config = dict(
    qk_norm=False,
    subsampling=2,
    positions='learned',
)
Rows from block 4 of a small CTC audio transcriber, named by matrix and row number. Rows with one number belong to one neuron. Each number is 500 + 50 x the weight over its row's rms, rounded and kept within 0 to 999. All counts start at 0. Numbers have three digits each.
After each neuron's rows are labels from the 100 clips, of 14976, where the neuron reaches its largest size: "loudest" is the band of the loudest frequency at the time of the peak. Only what is clearly more common there than usual is listed. The data: single English command words and digits, spoken by a formant synthesiser in many voices.
# gate: first MLP gate (model.blocks.4.ff1.gate.weight, 512x192), inputs 96-191
# fc1: first MLP up (model.blocks.4.ff1.fc1.weight, 512x192), inputs 96-191
# fc2: first MLP down (model.blocks.4.ff1.fc2.weight, 192x512, transposed), outputs 96-191

gate.276:500524500500500631439500500500475500500500578429500500500564500500500500500420416500500553500419500500500500479500411443500500573500500500500500500500500634521614500500410500500500500500500500412500500500415500500573500500500500500439629477500500500565500423625454500500500500500500500481
fc1.276:500383483500500657500500573387500500500500500403500548500500296500500500435455410500562554528500652500562614500500437500500402500432500500500500500588514500500500472500551500500500562456500500500576558500500500567500500477384500500500567404500558500371559500500500521590435566500500500500
fc2.276:500500500500549500500437500396500500500500500500571500500500500500592500500535500500500500500500500500629500472404445433500449500500651500500500500500500434500551500407421500431500500500500500522517527369500500500500500380476500500500451411490590500500431500651415477574500500500500500500
loudest: 2000 to 4000 Hz

gate.18:500500626379500500500500593500500500500500500500500500500459500414500500500500500500317500500500612500500500439500500500367500500500500500500500500500458500500500458500500547664500500500578500593500500500500500500500500500500424500500500437500500500455500500500500569386500500622500603500
fc1.18:500500500602500533500500500500500362500500566500500500500395500417500500481500500500500500399392500500500500534557500500500442500392500500500500500556500500500500500420349500500500450500500345500500500500500500500500500500500500529500635500500608500500575500500500467500500429500500602500
fc2.18:500500500500500500500548500447551500569500500500500416500500393456500500562471500500500555500500500500500552500500500500500572500500537500500595493500500500500500500500632500500560544573500500500500515500500367615500500500500500500347500500500561500500428500493500500500500500500372500500
loudest: 2000 to 4000 Hz

gate.309:500500500500336500385500500500560500631627500500500500321500500500500500500500500500500500500500574500500500500500500522539492500500505500500500528500500500438500626549500500500500500390459500500500500500500500500459500507500500572500500500500500500591500391500500609350528415415500578500
fc1.309:375500500500344500500500500500500500500500500355500500500500500485416500500500500500500500354500500500500500500579500395425398500500500500420500300500500436500500500500500456558500431500500500500500551500500500408500500500500500500500500500500481456500500500500534500500500500500500500448
fc2.309:500500500500500500500500500500500500413500604358408568500381500500500500500482500278500500500500500500500504500500500500500434500515500500500454500500500500500500500332500266500500500500500500361625500500500500500568500500500500500500500500500500500500500500577500566500500500500500500500
loudest: 1000 to 2000 Hz

gate.21:500500500500500500500500500500557425500514500420500436415500500500500500500500507500420426516500635500689500590500449500500500500500407500500500418564500500500500500500500500500500500500500500577398500429427500317500500500500419500500500580500500500500617439500500500500500500502500500500
fc1.21:500328500500616539500390500350500407500500500500450500500499500434500500539500500460500500500500500500500500629500500500494500500500500500595500471500500644500500500500606500500500500457500473500500500500500500500525500500500453356500500500616500500500500500500500500500500500408500500500
fc2.21:500500500500500500480414500500500500500500500500500500429390500500527500404445583479722417483500320500500500500429500500462500553500595611500500500500500557500500500500640422621500500500464392500500500500500418500500442500471500614500500401500500500392500500500500500500635563500500500590
loudest: 1000 to 2000 Hz

gate.442:438500609500500500415446456525500462500582531500635556413500500537500606350500500581548398500500500500546500500500500500500500669500500500500419500413428500500500500500500500500409500500500640500500586500500500500500661500500399500500500417500514500500500383500500500499500460618500500500
fc1.442:500500475500500500500473363401633500500424502500399541500500500500500598500554500500402500424500500500500500500500500524596387500417500500500500445387500500502550543500500463563500368500500500500500500500398553500460500544500500447500500500500500413500500500446525330500500500500591500500
fc2.442:372558500418500437500408500500500500499500529537500517500396513500500546500583530306500500500500500500555500500500500500500500500564500500500488500430500500500453424500500500500500584500500421609500454529379723399500500467617419548383492500500500588461500500429500409552613500500500500500
loudest: 250 to 500 Hz; 500 to 1000 Hz

gate.341:500500500415597500500500500500500500500500500500500500386500500500500354343500500500413500605500439500500427500584500286500509500500500412500616500500500500500500500500569500348382565500500500500500500500500500412500500651352382500500500500500500500500499497500500500349514500614500500500
fc1.341:500500605525500553500500500500500500377500500500488500500500500500500500500500500500500500500500500649500500500462500597409500500500402557500500640500500500500443500500500500500483500500500500500500651615500500644500396500500500500500500530500500500500339500500500500500500500429500500500
fc2.341:500500450500500357500500500735500500500500500500500500500500500500500500500500500500500500500500624500500500500682500381351500500500500534500664500500500500500500500500500500500500617500500558500500500500500500419500500500500500500500500482500500500500500257500500437500500582500434500338
loudest: 1000 to 2000 Hz; 500 to 1000 Hz

gate.485:366486500495500500500500575500544500500459500601631584401500479500500438500500500500500500500500500500619500500500500574500477500609500500500500382500500500500500466500500500500675500454500500500500500500500500434500500500500500425572628495500597419500500563500500500500500500500500420424
fc1.485:396500500500500500500550500500453571648500418500608606500500500500500500500500500500500500500488500500500583500611500500554500500500573500500533500463390500500500500560500500500500500500500435500500500500500500500500500500657500515500500500464500500500500605500500407552431500500427500368
fc2.485:500481500419591500601500500500500502638553500500500434544546426500500500500500412500500500500610500500560500500500500500500500500563558500500500500500500500500500492500500500523579500417387500588500667500500517545500500500500500565500500411500500500500500500732500500500473500500564500500
loudest: 500 to 1000 Hz

gate.251:500500451500455499500465500586500573420500553584500545381497500500500500444500500500500500500500500500500500500351556473500405500587604483500383418500500500500430500500500410375500536500500500482500500500500500500402500500500500500391403500500500500500500443500420500500500391644500500397
fc1.251:451423500500433500426500500500466500500454578557500667500500500500500500456597547607500596500500517500515500500500569500500426500500500500438500334500520500500500500440500500335434582500513525484500500500545443457391440500500484500500428500500500500500454500578500500500385500500551509374
fc2.251:500500405500570422389599419540500500383500500500614402375500500500500500501500500500594443500500500500525500638445534500565500500668500500458382500500500500500500500480500408479500500500500514500500500428592500561568550573454500500459500500500500679557500568500500483551500500500441450420
loudest: 500 to 1000 Hz

gate.246:393577500500471371500438500500488500597501535589500411500454500500467500500500500500500500500560403469500500500500535500500632500500500500500500500594500500472567549500477500367417527577500524500500500570450500530500500500460500453614408500439598533500403500500450565500500500500500500399
fc1.246:500573500552425398419500605500467500574500534500500441500500478500577568500500500500526498500395500500500500389500500500500573500500500424500568544500428406566584500498500500500447500437500540420500522486526500500584500549473500527599500500364500500459500557450500606500500500570479500441
fc2.246:500577444500500545500500491384500500500500480500406477500426500559598500571533500500432536455446420500500416500500500500500498500500545568500500500500527500500594532500560500500500490500522500436500500428435510500500386500500568467397577453500500500483443433500500500410549500574500500500
loudest: 500 to 1000 Hz

gate.125:500500500500500376425564500579500500500500500608500500500500500482500439622393500393500500665500500500500500533587510532500620636500500457500536500373484500483500500500500584500500500500500500500500500504500470471500449585500500537500500445500500500500387500443428500500453500337500393427
fc1.125:500500500500500500500519500500500593500500578500418500368572620500500500500500370500500500500500405500500500462385500500500500500446500500500500500500500601500500500500500500500265500424598500371500450500500332496500506500500500500388500500500500500500500500500500500500500500727639500518
fc2.125:500500500500500500500636435500500500500556500500666500500500500500612500332568601500504500531500500417430500500539401500500500500500371500500500500548536500500456500500500500500500500571500380500430500500500500485613500500500500436535472386421500500500500500500500603500500500500500536500
loudest: 4000 to 8000 Hz

gate.385:500598500500500500375559457500500581551500408503549500500500693500435430366500500500604500500565500500500500500439500421500485500500500500500432500500500577500500500459500500500579500500500500500500423500532500434500500500500500500500500500500500500500500500584455676500500500593386500500
fc1.385:500560500588463500500500500500478500515500500500500500589533612483600500500500500500560627528500407550500500453554564500500500500663500465586561500500500500500500503500500500500500500500500582500358500500500500500500500433500460500404500500608500461482500500400500500500573500500500500500
fc2.385:500500500500500609622500500500500500379399500597456585500500310500500500500500606542500500607500500405500500500562500500550500516438500500536606627468431571500500500663593560500500396500500500500354500500500500500500500500500428438500500512500466500500500575458500500500500500500550500500
loudest: 2000 to 4000 Hz

gate.427:500458500500500500500500500430500401500500500500500500584500702500500500500500603461500500460403500500500427500500500500500435500500371500500500500500500577500500352500500500500500500500500500387620500500500500500500500500500500500595559283500500638500500546539500500500500415412500500500
fc1.427:500500500467500500500500500500500450500543500399500500500500500500500524500500500453500500500500500500609500500500470326500514500500376568447500500500500579500500500500500500500500425500500500500500470500500500500454500500500500500500622327500649669500500500504500500500458495500500500500
fc2.427:516500377576500500500652500435448581500500500500479538500500586600500500500500500500515500500500500479500500500531545543500352500500386500522500500500500500500606500298576500500496500500464504500500499594500500374500500511500481500540500500500534539500500500500500500589500500500500500500
loudest: 4000 to 8000 Hz

gate.118:500500477500500500749500500500371500500500500333500500500500500500500500500419500553500500500500500500500500500500500500500413500500500500500500500500500500500500500565500500500500500500500500635500500500478500684500500500523364500500500500500500631500625500500500500500500500500758500468
fc1.118:500442500379500500529500580500500500511500500500500500500596641373500422500500553500500500500500542319500393500500500500414500500500500500500500500399500552500500500500500500500500410500674500500500500500500500324500500547614500500500500500500500500515569500500500500500500500500500321500
fc2.118:500500500500500500500500500500500427478500500583393500500500379406500500500500500500500500500500500500500500500500500500640500500500500500500500500500500500451500500746500500500500500427517500500430500500500500500500500500500473500500500500500489500500578500500500500500461449500323500500
loudest: 500 to 1000 Hz

gate.241:500500460500500500424500500558500517500500659500502569500500500619500500500500421500570500500500500399500429399500500554500500500500500500500500500500500466500500500408441500335395500544639500500500500500729650500511535500500500500500553500500634500500500500500500500500500500500500500500
fc1.241:500500500631500325500500500500500500500500500500446500500432500500500679500500500500566500500500500500500500375527664500500500500431500500500500500500500538341500500400457500500233500500500500500500500500500500500500500500500500500500500500500595541500500500500500500500609500500500500454
fc2.241:500500500500500652500500667500500500500502500462500500500500500500500500500500500500500538353429500374522500500500500583500500438500500500500356500500502500500500500500473381500500500500500500500500377500500576500500500500500500500500591500352500674500365481500500500500500500500510500500
loudest: 500 to 1000 Hz

gate.9:500500500500500500618500400500500500500500500500413500654500500500500500500500652500500578338500494500451500500500500500500500500500580422500359456319382500500500500500500500500500500500465500489500500500500649534500434500500500500366500500500500500500500500500500500500500553500662446675
fc1.9:401500500500500500500458500569500500500500500500500500500500500500500500442500500500500500500480500500500500500685477500500500534500500500480500500624482500554500611500420500455419500500500388617533500500397235500500435501500500691413513448500500606500500500391500500502446425601500500500
fc2.9:500500500500500500574500500426538500500500500500500500405500602500500462500500500500391646500500500500500500500410500500518500500500500500589701500500500500500500500621500500500500314500500455500500500500430500568500333500500440500500500382500500500500500575500435500500500500500500572500
loudest: 500 to 1000 Hz; 250 to 500 Hz

gate.284:500500538500500500500446500568500500500500552582500550500500539500426486500500500500500444621652540500500575500500418500500500500500500356500500500500500363500530500550409500418467464500500400500500500500500500473528500543500500500500500478578500695473500372500500394500500377500500500500
fc1.284:500500500500500455500500581525500577500500561412500500386500459500500500500500397500500500500500500459374500500599500500500454500500500500667500316387500500500500500550500443500453500500500500500659500500393500500635500500500460500500469500500500500379500500500500555500413500500500500500
fc2.284:398500500500416603500500500500500500528500367500500500500500500568485675500500573500608500400500500500550500562500500602500500527500500401500476500500310500500500410500500500500623500415500500500500565500454500411500500500500500500500500474440500624630603363629500500368500500500500500500
loudest: 4000 to 8000 Hz

gate.478:500500500500500500317436448500500415500500491500327500442500500500500579443500500500500328644500500500500618471500329500500500500500505705500500500583500500500500554500500500437500500500500500500500500500500500392577500500500500500500500500500500500500500500500500500500571500500500500500
fc1.478:420500500500500500500500484393655500500500500372412500500500500500500385500500500500500500500500575500500788500491500500500374500500500500500500500500707500500500500500629397500500500426500500500483500500460500402500500500500500500409500500500413500500500500500500500500500500526500500500
fc2.478:500500500500409500500528500673500478500500500500559500500500494311500500500500500500679500500500500500680521500499469390500500500500500500708500500500577500500500500500500500500500500500500500688500500500519604500525500500500500500500418500500500500500500394500500500500500500500415369500
loudest: 1000 to 2000 Hz

gate.224:500500460500500594333500500598500500500500500595500597458500565500500500500500338500500500500500500454500500500426500500500418500500459500500417500547500500466500587500500500500500500500500500444500500500500500535500500500500500500567500500500500695500500500464500500500500387456500500500
fc1.224:500500504449500500500578500500500500571500500500500450500568500478500517616500500500359500383500500500500500448500500500500500500500500601500500500379500566435461500500500500500403500500500414500500500500500500500500500500553500500500500539500500512500365500500500402500500536500629500500
fc2.224:500500531500500500500500500500388500581498586500500500500500500602500617690500582472500532500457500631500500500500500473387500500500500500500500500500500554406500500500350500508500500500500424500489500500409410343500500500658500500500402500500443439566463500500500543500500500500487500500
loudest: 250 to 500 Hz

gate.204:463500555427512500365500500601500500552500463500500500500500500421500500500424579500500500583500500500500500500368500492351570418492426500500500500500500500500456366500500500500500500500500500500500500500547500500500412500500500500500419500500378500500500500555500517423581372500500445500
fc1.204:500500500576500500500470500500500500500500500387500500444500500500500674500500500500500500500500500500500500454631500505525500500500500500500558500349500500500500564500500500500273500500500500500668500500559500500556500500500500500572500441500500500500500500500500556500500493364500616500
fc2.204:500436542571500500500500434589500500500456500500500500348500376500500500500500394500500500500500500500500573500582500500500565500500500531500500500581500500500500500500500411500500564500500500500500500500500500500500500384500431500500400500621500500500582500500471500287441500619500306381
loudest: 500 to 1000 Hz

gate.95:500500413500500500515500500500500436500609500500481496500500500500500475500500500500500500397500500383322500500500500500500500500500500394500500500500362500361630500500564500500645500500500342500500500428500500500500500500500500500500365500470500500500500500500500608500500500500399500500
fc1.95:500500398328500608500500500464500500500500500464520564500500500500581452447500545500500615367500500673500500500500500500466500500500631500500630500500540500500500500500538527500500500500558500500566697500500500607500500500658500429688500607500500500500414500500500500500500500500500344500
fc2.95:500500500500500500500581500500500500382500557500500500500500500500500500475500608500500500500526682500500606500500500500500500500493451338500500500500500500386500470500578579500575500343423340628500500500500500500656613500453339522500500500450500500500506500500500500500500500500500500500
loudest: 500 to 1000 Hz

gate.509:500500482606500500500631500500439500455500500500380500500556568551500500412589500500606613500627500500480500500500500500533608500622346674507500500500577500546500500500421500439500500455500500500500591500500452500500500500569500424528500497500500505560500500339500648500500450500500500471
fc1.509:417500500500525500500500500633356500429500375392569577559500500500500500500392500500454500500500610500615500500481445387353500576500425500500500500500500386500572500500500624500637500405415598540381500500500500500500608500500438500473500500500500500500500516500500500500478500500500500500
fc2.509:500500500433500500551500500500500451500376500500500500500587515500500500505500629500500500500500500526500500500500631500500500500387586500386500500500500500500562500500500449534500500500500500399500500431382433500500500500500500500500500500500500500467500500611500436618500500500500500620
loudest: 4000 to 8000 Hz

gate.285:438500500500500389417500500500500614500500500500500500500500637500466500575500500500500500500500500500500506500580500500500441500500500500500500500500505500500500500500500500346500457500500500500500500500500500508415500500617437394500500500500527500500389528500500500500443500553500433495
fc1.285:500375573390495500500500500526402500500500500583500500500500465500500437500500470500500500590564500500500500561500500500500500461500482417500337584500448500500500500500500432500500606500500500500500500271500633500427500500500500343500500500500562601500500462500500500500431500597410500500
fc2.285:500500500500500500500500500523500449500631500500500500500500500500500443500500500382576500718500449500500500510500455500611500500500500500500500546517500500500500381500500478393547500500500390693500500500500500500500500500450500500500500500500459613442500500500480500500500500512438500500
loudest: 500 to 1000 Hz; 250 to 500 Hz

gate.230:500585500500500500505421369500578388500500500500500500373500397500500500500500500500637500500500500500500563406455500500500500500500500500594547500500500438500500500500500500500500500500500500500500708605500500500500507500500500500500500500500454630500500500500500500409500500531338500500
fc1.230:500634500437433500500500388574500500500500500500500500500500500499500500500500500500500500500500500500500500500500322500631500500500461519500500500500500500500500618500500500500500500500500413498500500500500465500500500500500500500500726500500500500386500500500500500500500411500500500500
fc2.230:500500500449347500500500500500500500500589500500500401500500500500500438500500256500500500500541500500500500500500500500537500500500500500500500500421479500500449500445500500500558500496500500789500500592500567500500500633500500585500500500500500500500500500500482500500500500633500353500
loudest: 1000 to 2000 Hz

gate.78:500569500500500428557500586588500500500500393500500500542503500500489553668500500500628500437500500519500500422500500500500500500500369432500603564500708474500549500500500500500500465500343610500500500426500391500500638500500500500500500543500500500500541505395531500512500500500500500433
fc1.78:351500572500500500351554500500500500551503500500578500500500462426500500500579465672448500500500401500565500500500500500500500500500500500500500415623500356500568500500500500500521500500500500500500500500500531500500500500500500500584500455420500500575564500500500500500500500500441647562
fc2.78:500478542500553500500460500500500501500500500500650500537500500500500500500649485523476500563500500404557500432500442500500500500500500500386500500500500500500500500500372500500435500500500404500500500500500518590500426500500687396520500442344500469500500500500500500500500500500500570500
loudest: 4000 to 8000 Hz

gate.203:500401515500437500500580500500500500500500391500500500500500500500500500500500424500500500384599500500500500419449500500500569500500500500500600500580500524417456573500472439593459663678500465500500477500500500500500500409500500500500508500500500500500500500500325500500542500448500500500
fc1.203:500500500570500500500500566500500500500341500405500500500539500500500500500500605500500500500500500500500541500373500500500428616500500558500500500361500500500500500500500500412500500413500584500500500516500593434500500599500500448500474436500500500500374500500500500500500500500500500500
fc2.203:500500500500385500376479595500500500500465588383396393500500608500638404500435500500559500592500394508397500500500500516500500500554500450569500500500500500597500500500500500384500500500500500500529500500500500491393500500500500686500500500490500500559500500500500500500568417500559500500
loudest: 4000 to 8000 Hz

gate.295:500528500444500500449500500500500612500500500500500500566600500633500596500500365500500500500500571500500539500500377563500400576500500500550497398500500420568570472500500500500349486500500500500500494500500500655500500500500500500397500500598500500500500439500419500543500500500592500500
fc1.295:538565500500420520500500528530590563500500429500500500500500500500500500500500631500500500500500581500500500500500500422500560500500513500500553591648500500500500500500500500500563500393500505402394500500500419366401516500546500500500500609500500500391618500500500500530500500606500500652
fc2.295:500500527500500500500500500500500500553519500559500488500500500500500402500500595500469500500500500500500633500500558421423638500534500500500599500500500500500500500660500500440475563470500500500371520500481500500500401500500637500500500500500500500500500500500500500437365500500434500500
loudest: 500 to 1000 Hz

gate.429:500642500500406422500668500500364500500500352500532461500500500500500423593500500500500500500500500500405547500510500500500500500500500500500500649431500413500500623500500500500500540612576500500506500500500500500581500500433500500500500500500500500500500378500500607500478500500481431500
fc1.429:500500500500313500500500610500500500500500500500562500500365500500500378500500602500500500500500500500337500500500500451500500500570503381419500500500608500500500500500500439500500500602602500500576471500500500500500500500500500500584652571500500500564681500500500500449456500500500500500
fc2.429:500500604399500629500500500654500500500500500500500500589500334343500500500634500500500538500500537500500330500682500500500664618500500500499500500500500617364500500411500500500500500500500500500500500500500500500500500488500500500568500500500483500500500500500500394500500609500500500500
loudest: 250 to 500 Hz; 500 to 1000 Hz

gate.476:500500565409500500500500500500593500500500337500500500500500500528500500500452575500500500500631500500500500500500385500569500500500500500497339500410500500500527600500500639500500500500500380500528500500500604500500500500500500500500500500515500500549467500500404500500558500500322500500
fc1.476:500445500601500500500500500500363500500500543500500500500500519471500500500500500500500500500500365500500500614500500500421500497500606500500407446327500454500500500500500500484500500500500500564500500500500500500624500500500606500500500500500500417500500691500508697551500620500500463500
fc2.476:500500500500556500633500655500500500500341500500500579500500500500500500500500531500500500500500500548500500500500500622500500500500500448500500500556500482500500568478500359500500500500500500500500406500500389500500500500396388500500500500420500372500500500500500358500500500500500500661
loudest: 1000 to 2000 Hz

gate.147:500500500500500500500500500586500500500500500500500500500500500303301500500500500500500500599500500500500500500500500500500500500500500500500500500500527500500500535459500464500500500500500500500500500500500500500500500500500500583500500508500500588353651500500500500420500500407500500500
fc1.147:500433500500500500500500500477466500500500500471500500500500315500500505500500500500500497500361500500500500500500500500500311500500500500500500630500466500605500500458500517500500500659500500500631500500500553500500500500500500500500500561500500500500500500452500479500500378480500500500
fc2.147:500500500500500500500500637607500500500500500500604500500500500500342500500410500500500500500500500500384500506500500500515500262594500405336500450601500500500500500500589500520500500500473500500423500500500500353372500500500585500500500500500500500500499500500500500500556465500500500287
loudest: 250 to 500 Hz

gate.443:500544500500569500500500531500500500500500500455500500500500500570500500656500500500638500500500500500500500500593500500500500595500500500427504500500588500500500500500607500579500588580500500500345398500674500500500604482554560439500500500635500500503487500500448500500500500500500500500
fc1.443:500389500500500500500500500500500500500500640500500500605500500500624627500500535587500500500363500367500500500500500500481500516500500500601500541500594500500500427701500350500500500500500342500500639476500500500500521500500500500500500500500500500676500500500500600500500500500500500515
fc2.443:500466500500420500500500500396526595500500500500605500500500500485500500416500500500500525500487500500500255488500500500500500500438500500500572351500512718500500500490500500500500500480500500500500500500500500500500500500325500500500500500500449500500500500500500605500500500500500603500
loudest: 4000 to 8000 Hz

gate.405:413564500500500500500500500500408500570500543418500500599447575604386500500500500500500500500500531500642500500500500500393602482500500500384500516500500500500500500500500500500558500500500510641500614429500620500569500445500500500500500500500500542500500500500500428500500500500500500500
fc1.405:500500564500500634500500500500500500500500500500500500500431385500500500500500500500500500500500500500469451455500500500369500500594500500500500500331500705500500431500500518500500500500500500500500527500459643500500455400438500652500500500500581554500490496500624500651500500500500556500
fc2.405:500500500500500500500500500500459500500361500500500500500500500500500500500500500500578500500500500500500599551500500500585500500493500500500500555500500500500500508500456500500500500500500496500512690274634500500500500500500500500635500500443500553500500500500500419500535500500500500596
loudest: 500 to 1000 Hz

gate.498:500553302500353500448500500658500500612500500500500500470565500500500500500500500500500500607389500500486500502521470403500541355500500500563500500517500408613500500645403500500500411500500500426500500500402456500400500500500500500500500620500446639545500500500441500500500500500500500500
fc1.498:500500500603500500500500500500500500500500500500566569487500500500500430500500500500500500585656500500500581500500500500500500500500500500500547500500500500354500500475500500500371592536581500630500500500311500500500500634622500500500500500619500504437500500500500500500500656500500480622
fc2.498:631672500500500500500432500500500500572603500500500500500500500500564361500500500500500581460500500500500500500500500500500500500550500500500500705500580328500345500500500500500500500500514500693514500500500676500556500500449500415500500500500593500500500500500500500500500500500500500500
loudest: 4000 to 8000 Hz

gate.281:500500644500406500500500500500500500600500500500500546500500500500500500500500500643500500628500500500500500416500515500500500500521500383500597500500500500367500500645605500500500500500500500626500500500500500500500500439500500526500500500557500500500500500500515500500461471500351500500
fc1.281:500500500500412500713500553500500665500500500483500443571500500500500441500500500621500500500417658632500500500500500500500513383581500445466500500500500500500500447500571500500500500572500500597570373500500500372500500500500500477500500500492500601500500552500576500379500500500500500500
fc2.281:500492500500500433500500331656500500500592500500584547500500607500500500329500500500500427500523500500500500500500609500500500500500500638500589599500500500467427500500500500500500433442500500500500500500500500473500560500655301500500500503419411388500496500500500500523500500500507500500
loudest: 4000 to 8000 Hz

gate.55:500525500500500500443663464500500500356500500500500500500500500500500500500500500500500500500500500500634500500500323386424500500500364570592500586500569440500500500500500583500500500500500500388500500500618500500500667500500618497500436500500500500601500500500500500422500500500500500500
fc1.55:500500390500400500500500500500622500545500500500500500500500500500500504365500500500500358500279500500437574500500500500354500500500500500500500500500553564570500627500500500500524410500558492396500500527599500500500500500500500500500680500500500500451500549500663500500500500600500500569
fc2.55:500474500500500500506500500500703500500611547686500500500500500476500500558500500500500500500500573500458500500475500500500354500500500500500500500500500500500547500500500500500500500500500521500500500500500500520500500500500572500456500575500500663500500500500500469287561500500500500500
loudest: 4000 to 8000 Hz

gate.134:500500445500351548500500500445500500597500500500500500396500500500500500500500500500500500500424500584616500393500500500520500589500500500500500590500500500429500500500500483500500500500336560500500500609500656500399391376500544500500500500500500637500500500500500500500500500505608500500
fc1.134:453412500467500456500500423500500563365500382671639500500500412500500431500500500500500500500630450395500500500500500451500500531400438500500500597500458471500500602500476589500500500560500500500405500500500500500500492500500417500500500500645500500549500468352500376500500500522500500622
fc2.134:500500500500500500500500291500500500464500500500500500377500399642500426380500568500500500500500625500500481500500500500500500633596500500603500500500500330395500500546409702500500500640528500500431500500500500553500500500500500500500500500403500500440500500500390500500500500616500500500
loudest: 1000 to 2000 Hz

gate.48:500500500500500500500575500500505500500500500521524500500407534500500500438500500500453500452500500500500500500500500500500500500500500500500500635295500500500500586387500500500500500500500500500500500426500597500500500500500500500610364500411500500538500500500500500634500380596500500490
fc1.48:500500500453500500399495500500500500500424500500500500405500500500657489314500500500584500500500500500500336500500500500695500354500500500500500500500500268463500500500500366500500500500500500500619500500500500500396500500500500500500471500480500500500500500500500500500500500500500500500
fc2.48:500500608500500500541500563500500500500500500500418500500500500500500500686500535517439500674500521500589500500500500500500500500500500481500500500500500500500500360648500500500500500500431500500500500500500500590500500500500414500500500500500500563500500521500500500500500500500500500500
loudest: 1000 to 2000 Hz

gate.13:483500500500528415410539500500461500500430500500500500500421500412500500500500534546500402500500500431500500593500548500500426500500483500500500452500500480500500427500500500389449500500500500500371448500500500500500500500500514588500424500500436500624500500331500500500610500500500502500
fc1.13:473500500500500543518500500500500500535500500500575500500500500500563500500500500500500556500500500500500552395500500500500500500500500500619596500500500439500500629500500419500500500500369500500543500620500642500417500500513500500500500550500571500405500636500373500500500500500500605500
fc2.13:500500497433500500500500325500500500500500500606500500500500389500500500374379500403510500500645500500547678500500500500500708498500430500500500500500500500500500500429500570565500500500500500500500692432500500500500500417500500419500450553500500500500500500500500500500500500500645500500
loudest: 500 to 1000 Hz

gate.152:507500500500500570419500474500500500650500500500398500539500569500619500500390500500500500500500529500586500470500500500500500500500602389500500439500408500367500534505500545500386500492500371339500540500461500430665500499500500420390500500576500500500500500500500568500500500578500500500
fc1.152:500500463500575500500500500500500490308575500500500408500500479500599500500500430500500500575500500257500500500500500530500500500415500500500500398500500500500500494500500500307500500500500487500500500500500500500500612500500500341500500500387500500500500500394428452597500510500528367500
fc2.152:535500510500636500500500653401500500390500500500500500500500513500500500500524500474620500431492500456613635383500500549500500587500500500460465467500500500500500456500500377500500500544383500500455500500500562500500500500500500500500623500500500500723500500560500500500485539500650500500
loudest: 500 to 1000 Hz

gate.268:500500435468500500500500500544602547500580350540500500500613500459500533500500500500500500500500611500500500529500500390500477500414522455500500500510500437550528500500500598517500399355434541368500589500500437455460500594500500500500582500500500500500500500500500428544419420500500500500
fc1.268:575474500500500500500500500500500500500436607500692500607500564500500623374500500500500610500500472380561541451500377575405401617500500554447500500500574500500500453500500500500387500500565500462500385371515500555500500534500466500467500500500500431500465582603486500500500500463521606500
fc2.268:500556500500483500500473500408500500500500595548500500447539500500427552396500500500500500500481500500397443406500500500457640500500500491500500500500500500427532500674500510472311500614549500500500500500500500500500500456383628405500500500500500531500500486500500500500363500452503500500
loudest: 4000 to 8000 Hz

gate.262:500500500500500500420500500494500500500475500652500500500348594500560500339500500500382607500500523568555500587500500394500500500500500500500395500417500500652519500500516638500500568500433500500422553407500479500500468500500500500500399500500549476524500500500500388476469500614500500500
fc1.262:500544500465584500500500500500380500500500500422567580622500500500500500633500371500597388500500500459500500427500345500573500500333500500500500436500500500500612500453500500500500381500500500500500500500542497500500500500500500500500644290432500500419500500500622433500500500500500500500
fc2.262:545500500500500500500500386500500500500598379500500500500500500500418317500665440500457500311500500472500387500500500500430500500500500500370500535623500365500500500500500597500500500637500500500500500500400500584500500500555500500539500500500500500500500500401500500479500500500500500500
loudest: 1000 to 2000 Hz